config.yaml
model: "class-conditioned image flow-matching model"
train_examples: 97500
horizontal_flip: true
conditioning: "class"
objective: "flow_matching"
cond_dropout: 0.2
hidden_act: "gelu"
moe: "top_k"
experts_per_token: 2
patch_size: [4, 4]
width: 256
positions: "learned"
beta1: 0.8
Rows from block 2 of a small class-conditioned image flow-matching model, named by matrix and row number. Rows with one number within an expert belong to one neuron, the router's apart. Each number is 50 + 12 x the weight over its row's rms, rounded and kept within 0 to 99. All counts start at 0.
After each expert's rows are labels from the 100 images, of 14848 (inputs lightly noised), where the router gives the expert most weight on average: "colour at peak" is the nearest of a few named colours to the mean colour under the peak. Only what is clearly more common there than usual is listed. The data: simulated fluorescence microscopy of cells. In brackets: how many of the 100.
# router: router (model.blocks.2.mlp.router.weight, 16x256), inputs 172-214
# up: expert up (model.blocks.2.mlp.up, 16x128x256), inputs 172-214
# down: expert down (model.blocks.2.mlp.down, 16x256x128, transposed), outputs 172-214

# expert 10
router.10:58 58 56 49 60 49 42 48 40 50 52 55 69 50 33 00 53 44 48 57 58 49 75 35 58 61 63 33 66 55 45 65 40 47 47 52 71 54 42 60 54 46 46
up.0:53 53 69 43 55 62 57 41 53 62 43 41 47 41 63 52 52 28 52 43 36 46 63 42 37 23 48 43 61 53 65 55 55 33 49 58 43 42 49 43 56 37 51
down.0:51 48 43 58 20 48 51 59 45 41 64 17 41 57 46 58 37 46 63 47 61 68 36 35 47 61 59 33 41 67 41 24 19 53 56 38 62 44 58 34 55 66 60
up.1:35 62 59 51 50 36 33 16 50 38 48 57 57 50 50 40 60 35 18 53 39 39 58 53 54 48 57 49 51 52 55 51 46 37 29 31 68 34 39 55 56 48 52
down.1:41 36 45 54 38 37 22 41 50 58 48 60 76 62 38 50 59 75 61 44 49 42 43 26 71 46 94 36 43 42 85 55 44 20 58 30 44 63 67 57 50 67 55
up.2:54 48 50 52 53 61 51 51 46 46 09 54 69 55 55 78 25 54 46 47 50 45 53 39 53 56 54 36 34 68 60 44 47 54 45 67 33 39 79 56 51 33 55
down.2:57 40 50 45 49 47 60 42 37 58 19 43 47 34 45 54 50 40 50 64 34 36 34 26 84 64 51 47 44 60 54 54 52 63 53 46 59 46 55 57 39 31 65
up.3:27 51 58 62 49 58 62 31 41 53 35 61 53 45 55 39 74 29 62 38 22 34 64 34 41 34 42 40 45 28 45 51 56 59 46 58 45 54 57 51 80 68 75
down.3:49 65 59 52 33 64 52 35 50 67 27 67 58 43 50 47 50 57 51 46 48 40 29 44 54 38 42 45 42 28 53 47 53 33 54 30 33 27 66 25 69 62 38
colour at peak: green (51); blue (43)

# expert 1
router.1:46 58 34 46 48 34 48 50 52 51 44 49 36 46 66 70 40 47 49 53 37 58 22 60 45 41 41 64 30 68 64 61 64 29 51 44 45 58 49 46 37 45 56
up.0:41 49 42 31 50 53 64 60 20 54 40 34 42 49 33 52 69 53 80 51 37 25 42 61 41 42 74 68 46 41 43 44 57 53 54 35 48 42 44 46 74 46 69
down.0:52 45 44 33 50 43 48 49 28 50 40 38 47 49 52 81 33 60 24 29 47 31 51 53 52 44 58 36 38 45 25 51 56 60 61 42 32 57 38 64 52 53 72
up.1:38 67 43 57 54 17 48 61 55 65 60 45 43 41 56 51 58 56 32 42 52 38 47 56 51 32 44 32 43 55 40 22 39 50 33 47 64 49 31 56 82 39 36
down.1:40 35 51 44 67 27 37 61 41 53 42 35 52 54 47 52 73 27 30 51 49 34 61 34 68 22 30 32 49 47 64 45 54 51 66 72 54 66 42 56 81 74 65
up.2:54 56 58 53 39 44 29 42 65 54 30 66 85 41 60 55 40 58 60 43 40 51 32 54 46 56 46 64 40 41 52 64 46 64 59 41 43 78 50 32 58 57 50
down.2:53 49 52 54 40 43 26 54 50 47 35 57 71 58 42 59 52 31 35 58 45 42 71 40 64 54 42 60 53 31 60 63 47 44 69 50 43 41 59 36 52 54 62
up.3:63 52 49 58 68 58 59 38 37 50 50 47 36 73 44 44 41 49 57 43 37 58 44 51 44 51 64 64 37 66 67 42 39 55 53 24 53 43 48 46 32 56 29
down.3:44 44 44 62 49 60 40 53 49 63 56 54 42 37 58 48 50 62 44 63 46 51 60 39 50 42 74 29 43 65 66 38 46 62 64 38 34 49 52 22 65 57 34
colour at peak: brown (83)

# expert 7
router.7:48 54 39 68 71 31 19 46 56 59 56 56 62 49 77 57 51 50 51 61 48 47 71 51 35 55 63 45 55 51 64 68 36 60 27 74 79 62 50 63 57 28 43
up.0:60 50 38 72 36 48 56 61 36 58 29 49 44 42 58 53 41 69 49 30 51 67 40 63 45 43 63 52 32 56 62 50 72 55 47 27 53 49 56 64 51 51 44
down.0:43 46 57 76 38 49 47 47 34 59 47 57 57 35 50 78 57 59 54 68 61 52 64 46 63 44 46 34 38 56 68 44 72 65 42 29 67 54 41 54 59 34 36
up.1:45 49 60 40 54 76 75 50 48 65 40 44 50 72 33 41 42 37 66 74 26 50 39 26 52 62 54 66 49 37 55 30 33 54 73 48 52 50 60 56 23 58 48
down.1:53 44 70 56 45 60 38 51 53 49 30 54 61 50 56 31 59 59 63 62 61 50 46 40 33 73 62 54 60 63 44 52 49 68 29 36 42 56 47 21 48 39 68
up.2:77 44 32 60 38 50 65 54 36 36 48 51 53 47 32 29 47 62 75 71 58 31 57 61 70 54 40 68 41 30 41 56 38 52 47 41 42 31 52 51 36 63 49
down.2:50 55 63 48 43 46 50 49 32 52 33 40 61 37 50 43 37 50 54 35 60 42 33 68 60 40 47 34 65 62 47 65 55 52 44 49 46 77 55 56 58 59 49
up.3:57 47 48 47 49 69 61 50 52 47 48 37 58 61 54 54 54 49 46 51 57 61 68 28 66 50 69 60 43 38 56 52 46 47 66 44 60 40 43 20 53 55 30
down.3:38 64 46 49 47 40 65 52 51 36 49 31 24 37 43 41 55 72 48 43 42 50 36 48 57 44 53 52 75 55 55 39 44 64 13 55 37 51 48 52 37 50 45
colour at peak: grey (64); brown (35)

# expert 8
router.8:61 50 54 44 62 54 58 55 44 37 52 53 78 36 34 16 60 48 45 55 67 50 73 38 49 45 44 43 33 49 50 56 55 52 47 46 43 37 48 44 50 69 53
up.0:51 62 71 60 23 46 37 50 59 42 39 45 55 50 89 89 47 51 48 56 51 67 50 54 57 40 57 41 44 61 73 51 61 49 36 56 51 54 39 60 47 35 43
down.0:49 58 40 39 61 53 53 51 48 39 70 49 41 72 68 25 61 20 59 50 63 48 32 56 25 62 45 54 53 46 36 44 59 47 36 41 44 49 62 44 50 68 45
up.1:59 57 63 68 42 56 50 44 54 54 48 60 38 64 51 48 38 42 47 43 52 71 51 48 27 44 53 55 73 45 49 36 27 45 62 41 64 62 53 45 34 57 46
down.1:50 71 46 57 61 58 50 41 57 61 28 51 54 63 38 45 48 54 51 20 39 45 40 49 45 55 43 17 31 54 29 53 64 48 53 27 26 39 52 45 59 50 45
up.2:37 54 44 45 52 67 47 34 58 56 39 52 66 54 16 00 52 17 75 55 50 42 64 52 37 48 43 63 49 17 52 57 36 56 78 32 49 52 49 49 43 65 64
down.2:70 47 44 36 46 45 49 64 45 30 56 40 63 45 73 25 57 21 51 43 55 30 35 63 62 59 42 46 50 31 68 53 45 30 42 44 48 54 52 48 66 79 57
up.3:62 39 26 44 56 52 51 49 44 52 46 42 36 70 53 63 53 76 41 69 52 34 35 57 45 58 43 50 53 54 41 44 46 39 52 59 33 65 52 44 31 48 49
down.3:50 60 37 58 61 46 79 56 70 57 63 50 24 55 62 67 51 22 51 48 38 58 49 76 70 41 41 50 64 38 60 18 47 65 49 53 64 67 76 48 37 48 55
colour at peak: blue (67); cyan (28)

# expert 6
router.6:57 50 61 55 43 62 41 53 50 51 37 52 55 41 75 79 50 67 50 52 50 48 45 39 54 47 46 42 50 74 55 68 59 41 41 55 28 35 55 36 39 45 43
up.0:48 62 52 60 53 27 65 51 20 47 46 53 60 50 40 46 31 51 27 44 35 35 53 59 41 44 48 39 64 64 51 56 47 62 65 46 51 47 51 44 55 59 50
down.0:36 72 57 46 45 43 64 48 53 66 50 49 61 49 55 54 58 42 49 47 47 41 72 42 43 44 49 34 50 53 35 58 35 42 45 49 52 41 31 67 38 35 40
up.1:36 33 36 78 49 56 61 42 47 46 74 47 36 77 52 43 57 44 36 59 68 42 52 31 47 46 66 50 62 51 68 46 54 53 61 68 61 58 39 69 62 66 53
down.1:41 59 46 45 54 41 55 49 59 42 61 36 44 57 74 54 65 56 50 43 46 42 47 47 42 36 47 37 58 43 62 44 58 36 32 53 62 47 56 63 59 44 50
up.2:50 65 61 40 46 37 38 71 59 40 51 39 27 51 50 43 59 43 34 35 55 70 44 52 39 52 50 40 58 62 35 34 72 58 34 62 60 55 37 59 83 35 50
down.2:49 38 69 48 49 34 61 42 55 35 51 60 45 38 47 51 77 61 57 76 43 35 56 42 48 45 44 46 45 33 44 35 64 41 23 44 44 74 80 53 79 68 56
up.3:45 25 69 66 49 38 46 54 42 53 53 37 59 36 46 48 57 52 52 50 39 47 57 48 50 53 52 40 38 40 59 56 61 51 31 61 44 32 75 55 81 50 57
down.3:52 68 55 36 42 42 33 68 65 28 67 34 60 49 48 29 62 56 42 70 50 41 42 54 51 58 53 40 45 59 55 71 50 36 48 46 58 28 58 39 73 51 41
colour at peak: purple (52)

# expert 15
router.15:53 58 59 35 58 58 62 53 54 43 60 37 43 59 36 08 62 48 53 34 53 51 60 32 53 46 55 54 50 37 52 35 56 56 56 28 42 61 55 43 50 72 55
up.0:59 16 62 41 32 55 48 53 41 56 62 53 55 62 66 45 66 55 40 39 50 46 40 60 37 44 60 39 36 76 38 45 55 57 64 21 54 49 51 56 48 55 54
down.0:48 66 54 45 26 68 49 52 54 54 61 42 48 47 22 36 35 48 48 48 31 49 53 43 25 27 46 73 55 47 46 37 50 28 48 34 45 44 74 53 54 47 55
up.1:58 45 58 44 52 57 36 25 48 38 40 63 70 48 37 34 59 21 66 47 48 57 69 40 44 54 68 69 62 49 52 44 34 34 57 61 57 54 45 52 37 70 41
down.1:66 56 50 49 55 50 38 44 44 46 53 55 60 42 77 42 51 60 43 27 47 47 35 61 42 36 48 41 63 36 53 66 54 35 56 49 49 55 58 50 58 63 56
up.2:57 27 66 57 64 45 56 64 33 74 66 30 54 42 48 52 36 44 39 73 35 58 51 43 70 58 60 57 38 53 55 48 49 35 35 44 57 42 48 52 61 46 43
down.2:62 55 55 49 45 49 61 63 61 51 62 61 58 36 56 42 31 50 34 51 51 46 50 35 33 40 60 53 45 63 41 60 58 31 54 55 51 46 52 67 55 37 73
up.3:48 39 22 61 64 62 56 62 54 50 60 36 59 46 45 48 54 64 32 64 74 59 39 56 41 44 80 67 55 51 53 38 37 44 46 32 58 54 65 53 21 49 46
down.3:45 52 32 56 39 52 60 68 57 39 64 47 63 58 45 63 45 59 55 42 40 50 67 38 60 70 51 24 43 46 41 51 48 60 37 34 53 59 43 56 58 40 69
colour at peak: green (61)

# expert 11
router.11:48 67 30 53 73 46 62 37 54 52 63 59 46 67 68 18 46 61 54 40 35 51 66 66 56 55 57 48 61 56 40 51 32 32 27 52 87 34 54 74 58 36 49
up.0:36 50 44 40 30 25 39 65 46 47 59 61 52 35 49 41 47 46 56 35 45 66 52 52 61 62 62 68 63 53 31 59 39 49 56 52 41 57 35 39 49 51 66
down.0:57 49 42 46 26 26 50 50 47 56 58 45 44 89 57 38 55 56 40 57 46 73 53 42 50 42 47 15 28 43 44 51 35 39 65 68 47 52 47 43 41 49 55
up.1:64 44 59 46 50 38 38 43 70 32 57 79 64 39 54 54 61 49 37 56 59 34 60 44 57 52 48 63 56 57 50 45 28 47 42 35 41 44 42 57 54 44 53
down.1:50 58 55 43 44 44 49 48 43 68 45 63 27 43 37 51 56 54 43 25 49 77 23 48 54 41 51 70 35 69 48 42 66 55 63 64 43 56 52 67 64 65 57
up.2:49 71 65 43 51 65 57 49 38 57 40 56 57 55 33 43 57 45 47 61 54 34 57 57 51 45 58 60 48 39 51 36 51 40 44 57 40 34 26 63 40 41 38
down.2:47 30 57 51 48 55 62 45 31 64 42 45 57 45 53 51 45 55 52 44 60 39 44 43 38 48 69 48 33 32 63 39 44 60 59 42 52 61 42 49 58 42 56
up.3:75 56 62 20 60 34 45 52 64 37 45 46 61 51 36 36 38 28 57 47 36 64 63 37 37 54 69 33 50 44 42 43 69 23 51 53 43 41 43 48 39 88 78
down.3:72 38 55 72 63 20 23 37 42 74 35 45 71 44 55 49 49 72 57 39 62 51 48 44 69 49 48 40 53 50 75 56 46 78 55 55 55 44 42 61 51 77 45
colour at peak: green (61)